{
  "input": "log_mel",
  "spec_augment": false,
  "num_classes": 38,
  "norm": "layernorm",
  "head_dim": 16,
  "fused_qkv": true,
  "layers": 16,
  "positions": "learned",
  "init": "trunc_normal_002",
  "optimizer": "adamw",
  "beta2": 0.98,
  "steps": 5000
}
Rows from block 4 of a small audio embedding model, named by matrix and row number. Rows with one number belong to one neuron. Each number is 500 + 40 x the weight over its row's rms, rounded and kept within 0 to 999. All counts start at 0. Numbers have three digits each.
After each neuron's rows are labels from the 100 clips, of 14976, where the neuron reaches its highest value: "lies over" is the class under the peak; "loudest band" is the band of the loudest frequency at the time of the peak. Only what is clearly more common there than usual is listed. The data: synthesised sound scenes: up to three everyday sounds over a background.
# fc1: second MLP up (model.blocks.4.mlp.fc1.weight, 384x192), inputs 128-191
# fc2: second MLP down (model.blocks.4.mlp.fc2.weight, 192x384, transposed), outputs 128-191

fc1.364:526578448504484464509566545509505488369483491476481503572545536504491511507477487513552454486504533446445488488523521486489451525442530481409516531483524512527573520521519501520456511502518560
fc2.364:534491495485484522487455448503567466493493507471512482520487527534522469521462473430495512499533501490554480535486399581484520535498505448563530494561510488604415472481408499497538465437497451
lies over: water drop
loudest band: 1000 to 2000 Hz

fc1.118:514489450508439591483552471445518536486507518539479476522466480521563512471512476512480525505528491417505455497557484470532475473454478559476507533479470475492464454488582486563564482480458453
fc2.118:497480468549441494506486499504472521482549484469450564450460503539533576455486461491531494540494465532471467459508504497471480479476555557574523568510494502478476503531503442547527403508447514
lies over: bird chirping
loudest band: 4000 to 8000 Hz

fc1.45:501592451478520520519573547539486477445481505438460552494550519494551570489539573552533456522530525534517501456517545488537514433544489499490429485430451518440562481493590491506527546555507588
fc2.45:438441548508525465446406527573500461507482449530544453509485546475463445504452518446484534525495563460551533546454478528521511552542437483556559479537476494552442546466438475493504456480502466
lies over: phone ringing
loudest band: 1000 to 2000 Hz

fc1.320:575508460529515445499523556540525483443443541455503459526468517539490524511486512505530471561418520489527456471503528504473529497474633522511515523534511478480452545496543479577470435550429518
fc2.320:557505554512472539403458454549498504550524509542502500449466598459523488532504470567461503518559425445520498505476467516580517522534483524591485568555542537482413477403501496422466531554487537
lies over: coughing
loudest band: 2000 to 4000 Hz

fc1.323:510528498417534472559474493446480484472507534494453486491518539415463558520507509498491474451501457556477506444504532429490550506500546453496481520480544502415574485496508489445459580497496554
fc2.323:500465458526445478515535512516488463513456478448502486526508581425467530508474501500456470452474556526540469502475454526448538535509539516618528499513447526471479509411431496462470497451464473
lies over: melody
loudest band: 250 to 500 Hz

fc1.12:518607448486510532503502478520439523396561547516531507589456447520530484473581453507622434523448503503531437539557569510497442481489560481504499519485535528507502536513565494522434503540546534
fc2.12:438567533508467526473427503525464567566512472477581508468543540565414503475497498518491501456528521517536509564507490540443526567565487516451513495476438491603505475391439566486527462489481540
lies over: hammering
loudest band: 4000 to 8000 Hz

fc1.343:505545463403427535476528486482531444502479491530495524520480551474555558491542503542488525568563482432439555519501482509518494533478490610550528551475498549493508488510518501486503591470416507
fc2.343:487485434536461540552546491503455382496480560449551547457467544491499573466490505464482480485551521455578485421471513588506463527541513495579558524524491522590464468489505490473543515526453492
lies over: doorbell
loudest band: 250 to 500 Hz

fc1.376:482528514406549484457478442515464444421484492542493475510447458519465478520516442466553487490493499486462483471502581493468455501401509493589417419499530424473499515577515563505444490541490488
fc2.376:518526516537531478436502494516550461505440423505538457525457470529505499472557553485509486490461522497554528526520528531494449479534462471518574498549538470462493422448454515486567455510575466
lies over: ball bouncing
loudest band: 250 to 500 Hz

fc1.205:558522500511608531533521498503554421505514519471489491534441398447486505527469537500504507514545566486502578494500473474536485458416500474419517510540589559477464590531488479440503544484504498
fc2.205:482449477589484475549455513476427564480514510436456556468449488489547561474484443514520490531507512564533493455441537502434498467481497545484558565532508535464515551543428499452559464492479577
lies over: doorbell
loudest band: 500 to 1000 Hz; 2000 to 4000 Hz

fc1.164:541472516483526458537482521505536479487445533465465462531482483405474476520499535506499500418491528544502480516525505472518527465428513452481482502523545535412544468517505495496464511520452523
fc2.164:457433489536395495508539462482413449517525519480507555433516522540497523485477495509458471476462485544565518474480535487459483568544533551587494506502499535554512487429527419491557467452435544
lies over: melody
loudest band: 250 to 500 Hz

fc1.351:553604538517501523536476456450433521474567559532468444497553502525495545441489504510518515470545491514481492470520519529432432520500529498510425546438541546491550519512517523503423559502501468
fc2.351:552476559510492531539462452484473503529542483586496458553473478491506469532479481527492502472474538528586452524491513446487547494531494482491515570495512483520467530462411472418560539481566429
lies over: howling
loudest band: 250 to 500 Hz

fc1.258:464496524528502478451505544549539470478516550469439515504493502462485531523513496547472520488427465530521527475477541512557457468510561513533543497524504478484493480478559457452463477523542505
fc2.258:503550463496510460486517534560488478490479599523459512497460524536518552405470429529521483559457519501575492481455535535545485526513514543560569597555497459477467541460536424527484470586486479
lies over: coughing
loudest band: 2000 to 4000 Hz

fc1.28:540510461514531486519563456446495467454440467501524442512448519505537517556578532479471492556428555529534536561529474445437559505488527518503517434552507488504458521492461453501525453481510498
fc2.28:550529453492474535488546448525490470478443462528523436537453454503510480527546578509530445464482551493503526527587404478478536476452560502510562493515516533551453470452533537578501506498527447
lies over: siren
loudest band: 500 to 1000 Hz

fc1.285:515570480551513485480511473498507482436498526518506449537495481441606554516560524568532581594527518483445530598488507483499524421450520540487524484463473470490523515497569583480498503567482541
fc2.285:477460505508453515497498552484452487538537580509512542455579531513455486497468435500421519498463472545511474493434536493526508538580503536563515501478504505499499515485473461486516433411471496
lies over: water drop; beeping
loudest band: 1000 to 2000 Hz

fc1.318:525511567435494564467463579545529426527497533515425519497467501450470537559474533509613494503454530497549447469529591534515472486503647472501430493528504507468509504485498496415497497499511469
fc2.318:505475559486481432456417540524524527509561509522457476513510524458459506468348380485484537566506497452540513512401470517529453530558489528531506578532526456501508548491492484456452441547435512
lies over: explosion
loudest band: 1000 to 2000 Hz

fc1.198:561533511466498512408576517558483502458456487432519552494462517542533557555586584478524417532507586488502506515558547463485506472516512517497448453547500488431549450476532503507549480521473520
fc2.198:532505523456493413552484578507504516498500522475521432512547537481474542438397493454512503541462577491536409531517483531435539559469522543506476518570452563532453549477452497532465452520418507
lies over: crying baby
loudest band: 1000 to 2000 Hz

fc1.359:533516459522496432510511475563502444472538558462465521491486463428531467478502488536527477622438472516538484473518530500564473483506617491474473480527533524500497534473553445498456460526481487
fc2.359:453523503480491481525470552512476463487473568490469482478473568474509542448465462529460516515503559485541513488459468517537538539532516562604521597528483549531402510428506481501528443572437443
lies over: coughing
loudest band: 2000 to 4000 Hz

fc1.294:516585465440433511457553486507536439490506451530475500547493543460499546517555507501542532542492496491452549525536467504525459538498493588557565542530456545546552432476589558446464536461454481
fc2.294:512502489504472511547518501458513504531471508456563492490536543517457551450536478424491423479606507500553494425493475578495429583534531489536487485510525535517506470488445517518505523506480523
lies over: doorbell; melody
loudest band: 250 to 500 Hz

fc1.360:551489484458446491483459475465484504480478448510445452486525563425457472473471492496477517447484487556491483474529492504539509539498507465604468505480483564535547440470504590437421576477490482
fc2.360:474466459451448486524501523505438496490431545442525531471511594478478554454508499490485447487566490529522481476493504511459488545556570544596484457457472470538511488429466527487465519491460532
lies over: melody
loudest band: 250 to 500 Hz

fc1.171:501502546499493479452503554542538451476470550479470513482512522482444508552482521518546432554401485472545430450509539559542478480514611481550462483525518521472503486491527468435451456519459483
fc2.171:530514549520477415440428531541491527523549543504485491473503586453486511436423437503513528565498495447550501516455489528499504533563510569578479592536527471485489585426494453462462463571437507
lies over: coughing
loudest band: 2000 to 4000 Hz

fc1.296:543532526493465535487516510519497476388529577484388558572505466439530542522541514504519451548501479453542463458532588498510487418452586566521484512537523516530475482503539440486458515543530583
fc2.296:498520510442470483477469522568538453439477535582449462527553565512487534454510475550509485496471512464556472547500503499484504495517569488577516491513501437563481484428528543516520454565469450
lies over: coughing
loudest band: 2000 to 4000 Hz

fc1.210:503525504536486499507548524505469530498521527503503530502473472426517540520559491552561455515506506480519507509524550450497506476476547579417501522486451497514523525467542488497463507453559636
fc2.210:536461528499520533515481487483540521502521458554507503547548514473545492598552576539379513497466467559483631541548426399524530459492468530478537446504545542507518481547546468515569443431566540
lies over: phone ringing
loudest band: 500 to 1000 Hz

fc1.195:491511437465541510519571501442484489358445474479480499506551473490530532567586547524513473515444596462515574455543476419484461461445547543516558470502487468523552506500536506537547480468536494
fc2.195:487584483531548426472506515552561495474504515474506489542509472565452609523518476503461531537455494493461528537488491478449404515504569547520433458532548486457502450488510532500479393465523545
lies over: laser zap; ball bouncing
loudest band: 250 to 500 Hz

fc1.238:535551461506474517438563450540521435493501560472552552495476495490450499513504540545556522487552453505454507558524469542476448528504503479472484469544543558501580553507511468488546531490518595
fc2.238:522539519530522485459419460505486473499469492462547433476500514540479484546526547531515459478541506484537524525492560513543447491540504453534457393425549452513564484417518489436536526506529479
lies over: hammering
loudest band: 500 to 1000 Hz

fc1.72:525566483520464483534595502535463478425449509465486485518515512483525547515578564479564435531498530500514504562554468518466514439455532491455475464530488474496539504474548515514504512458524556
fc2.72:498434471471476459536470538473408513511517508519430496445521551450462497442401541558514483380461547535478463503506491463518485496556458522471498514477482505525513466472483457501486455516511532
lies over: siren
loudest band: 500 to 1000 Hz

fc1.65:549484546545519455523468553485500447479531548546444496501527512474474489539470493487488497500462420568444482529519542425496453491488520470490415418504552478426576540635512438443473513472537601
fc2.65:463500509575495537584481557490481525432496449377512453408571514537486564449465446426474444500495514533470467506429457526426509542498567421462483464477425439477434516519408490539521447502477512
lies over: doorbell; meowing
loudest band: 500 to 1000 Hz

fc1.190:553594458511523546489585522545526437456533513472501538506492425490548536521510527532527448582471524500513473473570548524489516505491524492456461493484512485502471450534533507579529564503470487
fc2.190:521420577416486470530470526463513534538463522547598505464444508563503524464490512492459505562478507492533498520465546448522576532491431548492527585547561516472459502437450444568522457438471537
lies over: zipper
loudest band: 4000 to 8000 Hz

fc1.184:572603451578478540556591510507491482421489581439515554493459514472514576479511518523516434501521504510482486510588552507493526514449554491515490495499503512505466508498563515511475530528457521
fc2.184:498461455467435538576466522427446482514510492522446534521506525474488544517534415483499516524481512519574451513562434517527502528540465581523505531543504478537409506536486431508510471533481475
lies over: melody; meowing
loudest band: 250 to 500 Hz

fc1.207:476527472479495443510486522579515460399481536475507561503513530539567540541510541569570490519434551512485462484505513533458496461437515500525531584489435548501538446475540543555458538511565504
fc2.207:511415578454500569442477452453548507560555520496546523445464524521463462544496508491442521417508422537508471507484541457556524554575426503492461504528526569484533443465488456508503488492501508
lies over: water drop
loudest band: 1000 to 2000 Hz

fc1.235:588521448488551435523502483485494466473489481536513455522455484520541494545537490507522455492418460529442484525588501484450517448483561518499480460503580507443528508518532517476540470482531497
fc2.235:509557502544488577505503473508496459459463443474516506527492443501474565534535596573484455404510518489474513550528405484515527470526548446466533457482487498553468479480575562481592518508531480
lies over: siren
loudest band: 500 to 1000 Hz

fc1.56:538499455488460537542570496474538533426522473534527528549412448514602510474569513534563506550489507490488479519597486481506555399447532547449485554482468497522488457505595550580548538473490485
fc2.56:443506482498472494527452558439467538490561450491439568455538509533523567459491531508493473495524476568445562502442526449505464454493524519447473553433528449484543589503507481520455467510490561
lies over: bird chirping
loudest band: 4000 to 8000 Hz

fc1.211:472501439457496491510541580457498511457480550544513519511473464490543563538548482567527487540456533524529489528519585442486499477459544613540523448496461487501565511492528522513489469561535530
fc2.211:423492552558476520504531494521486517470469555481401477527495563494467462446525518520466592463519465491465490563486500488545467495499522472560536515488524456562536474441500568527454452548481478
lies over: laser zap
loudest band: 250 to 500 Hz

fc1.256:528518468513506466562498506447535463480548516540400511520463476465545482503535487519520514582437497522518527478512532438512549462439585525430488492485546479377474549577492417478515484493498556
fc2.256:456554479530477581491525452515442467486457449457534473484501508492529509455513525496467465432522529456452484499502426525450517530546558473552552505473451512580448440454532518576521519528452446
lies over: siren
loudest band: 500 to 1000 Hz

fc1.254:495491497514476494444512486471498529499436546473452493509515443498474485477538521497491524493503471552531529540538575483472486532479591570513471443484469450471590501507482536488454438530484503
fc2.254:472469566503532555543553517443531495508459497533444424544425468496499473458510454524494572521529535481504451520461545475538448557485497527543564529508513470472534471507416504519471530537484468
lies over: mooing; laser zap
loudest band: 250 to 500 Hz

fc1.380:506532478510453553473538533561495500487537448487542498548539560461551476487478535531574459506443540498509522512517530512464509482535518524531533545430436544506464514462509563451465535472549450
fc2.380:516516388511523422537481565512425471488525468490499485496544559455471488519448512451502505496433577512532511502536536516492462495531506584532472503464457522519450535432530549484519509481545463
lies over: whoosh
loudest band: 1000 to 2000 Hz

fc1.262:540512472463518497529608494482503495428480479485456515554498484514565524531580566517506464555460562516498549464543524421537429443470523519436553451555456516486579444550547469527518446472556493
fc2.262:451530450527525479521414478476517515467442437494493442480551533541478552485530529491453451453531578520496563458492405491459494511473531473499520515451471472497449518404413554533526443524494537
lies over: ball bouncing
loudest band: 250 to 500 Hz

fc1.151:516529453497534506567555448504461519488535488468502533514524510517609531473493529523477510525524474453509479455502508487566486454530485523457515516466556541461549481539653518529531505537459503
fc2.151:493428492519506477511477522509514479564458470516470494542496527434460451480437564474500483481468573483543573547474544471531480489535373512520525499464461487526470573509470476461515479484517487
lies over: church bell
loudest band: 250 to 500 Hz; 500 to 1000 Hz

fc1.148:479557504525637506504505535486608454416517438505462490525448437448557538516515491527504473551547487499456496483514536453549510433434606482446504486453521473407538515566532415493482532477493504
fc2.148:493467472535497571487526472560444453474470539480525507513458525450492480475518562488598435514559520481506454419511425600486507529509529475587513527509553506519444529516494500500504549557422490
lies over: doorbell
loudest band: 500 to 1000 Hz

fc1.106:465539511501574497550549522520602416444427490459460509471465544435479528466520535508463520477527542489466565552488516481521572468459574488510516439469476423468519545472508462460500510535488505
fc2.106:464465517515479541507516534570465447478452529487545548451454567470484460438486550484482510479493545529521483501460521490416613534542555482567503473487489457597482533376495457523589465523449524
lies over: barking
loudest band: 500 to 1000 Hz

fc1.236:540519485475538454540525497532516493429446523485492497522469528464484463499505524518528437568433574537450511545513574428485533503441554467501396446522480446430487563496522494560485449500485476
fc2.236:467489467566484578536548517527483437446480501407479500439467520422527563447432541449479467477550523550478471460445506549462486519481546440548475485486492511524463530462525459469459521520458500
lies over: barking
loudest band: 500 to 1000 Hz

fc1.188:542613506455496514490526522472495533467577526565446454556482505471513529485499471532532510549561477506448485537493554502479525474470495547470487524459497496415539526544573554466475573488492496
fc2.188:518571580501422487567462518507509558512539448502522516475537507507518559488483549494537439531517447535480465501433505497447528476513572522516429454448500514465531512511533471471468511444437562
lies over: beeping
loudest band: 1000 to 2000 Hz; 2000 to 4000 Hz

fc1.102:566537487464523498522548529520513448442477563512492516505535436519492501526541522542503529519458552535494461543545491475493468485408559499433455492523559575478504491552528561532453515491537517
fc2.102:530477491479456527570452525469459438534516552564446484391454542477504512482480477414468521517511515585508478506491471500494482555510428483502494485543565506565419501488496497539499478531546476
lies over: footsteps
loudest band: 250 to 500 Hz

fc1.348:559516474445518469500552538539550513480464462476438514521482559394469474502459600505504448507442559576478530483528495534515544518450524483531525479508459524499510452511523505478441505489473451
fc2.348:461398495464436452552419524532461493479507575482538557488486552519427524477467455495540499496517489515561444476485497549454556558521563587562443508510458532546492530409495478528429472480444510
lies over: melody
loudest band: 250 to 500 Hz; 500 to 1000 Hz

fc1.247:503564455493477479512536570537491469476482549513520549493461494464553580461516474560516486590511543486443500577510488521449528510485543580509489548446456453494478555486541513500497530552460504
fc2.247:472493510477524531416480527565503446492497563566540575461442601487502463460476486481478527545514508469539467491489525550503559541541481499594487512549520444565451508440537439496560477579419501
lies over: laser zap
loudest band: 500 to 1000 Hz; 250 to 500 Hz

fc1.361:555570450520471539510544462494444522489556596477479548500465441552519529506525504557520529539510516518522513481551491483492480411456545570431455468551553548513496537553561525510474548492489531
fc2.361:515478512621489491577455481472518508474479417437518516515428496461524549567490471480482426519481471510506480430447521522492520491487481456442558522473490498487460534554423506443555457423509527
lies over: doorbell
loudest band: 500 to 1000 Hz

fc1.358:476517516470497513492521514556471538423534472469488502577553498443560525492486565510567391483487554471525499429488504513462506378497570558517512536493509568461502549515524578482455481404495560
fc2.358:572494500511596444545556547527433498476514462519503507507549564521502473491424554506511450515454586501474482465518515484458480464488508425465490441475443492478506542550529505516493447478544513
lies over: whoosh; water drop
loudest band: 1000 to 2000 Hz

fc1.22:512494546400474486576423545506517528503551510549517533506480467495491538539482494554552505504510486549490428513505510497490486519494511577442405527458476541429486523559527513518487525500487524
fc2.22:497477420538570506524506559575503507479417477475494507513438475495496486423425419462562386554485553471507457453489522562460512517443527472507541488507475439485417546553459511528463481509463476
lies over: laughter; speech
loudest band: 500 to 1000 Hz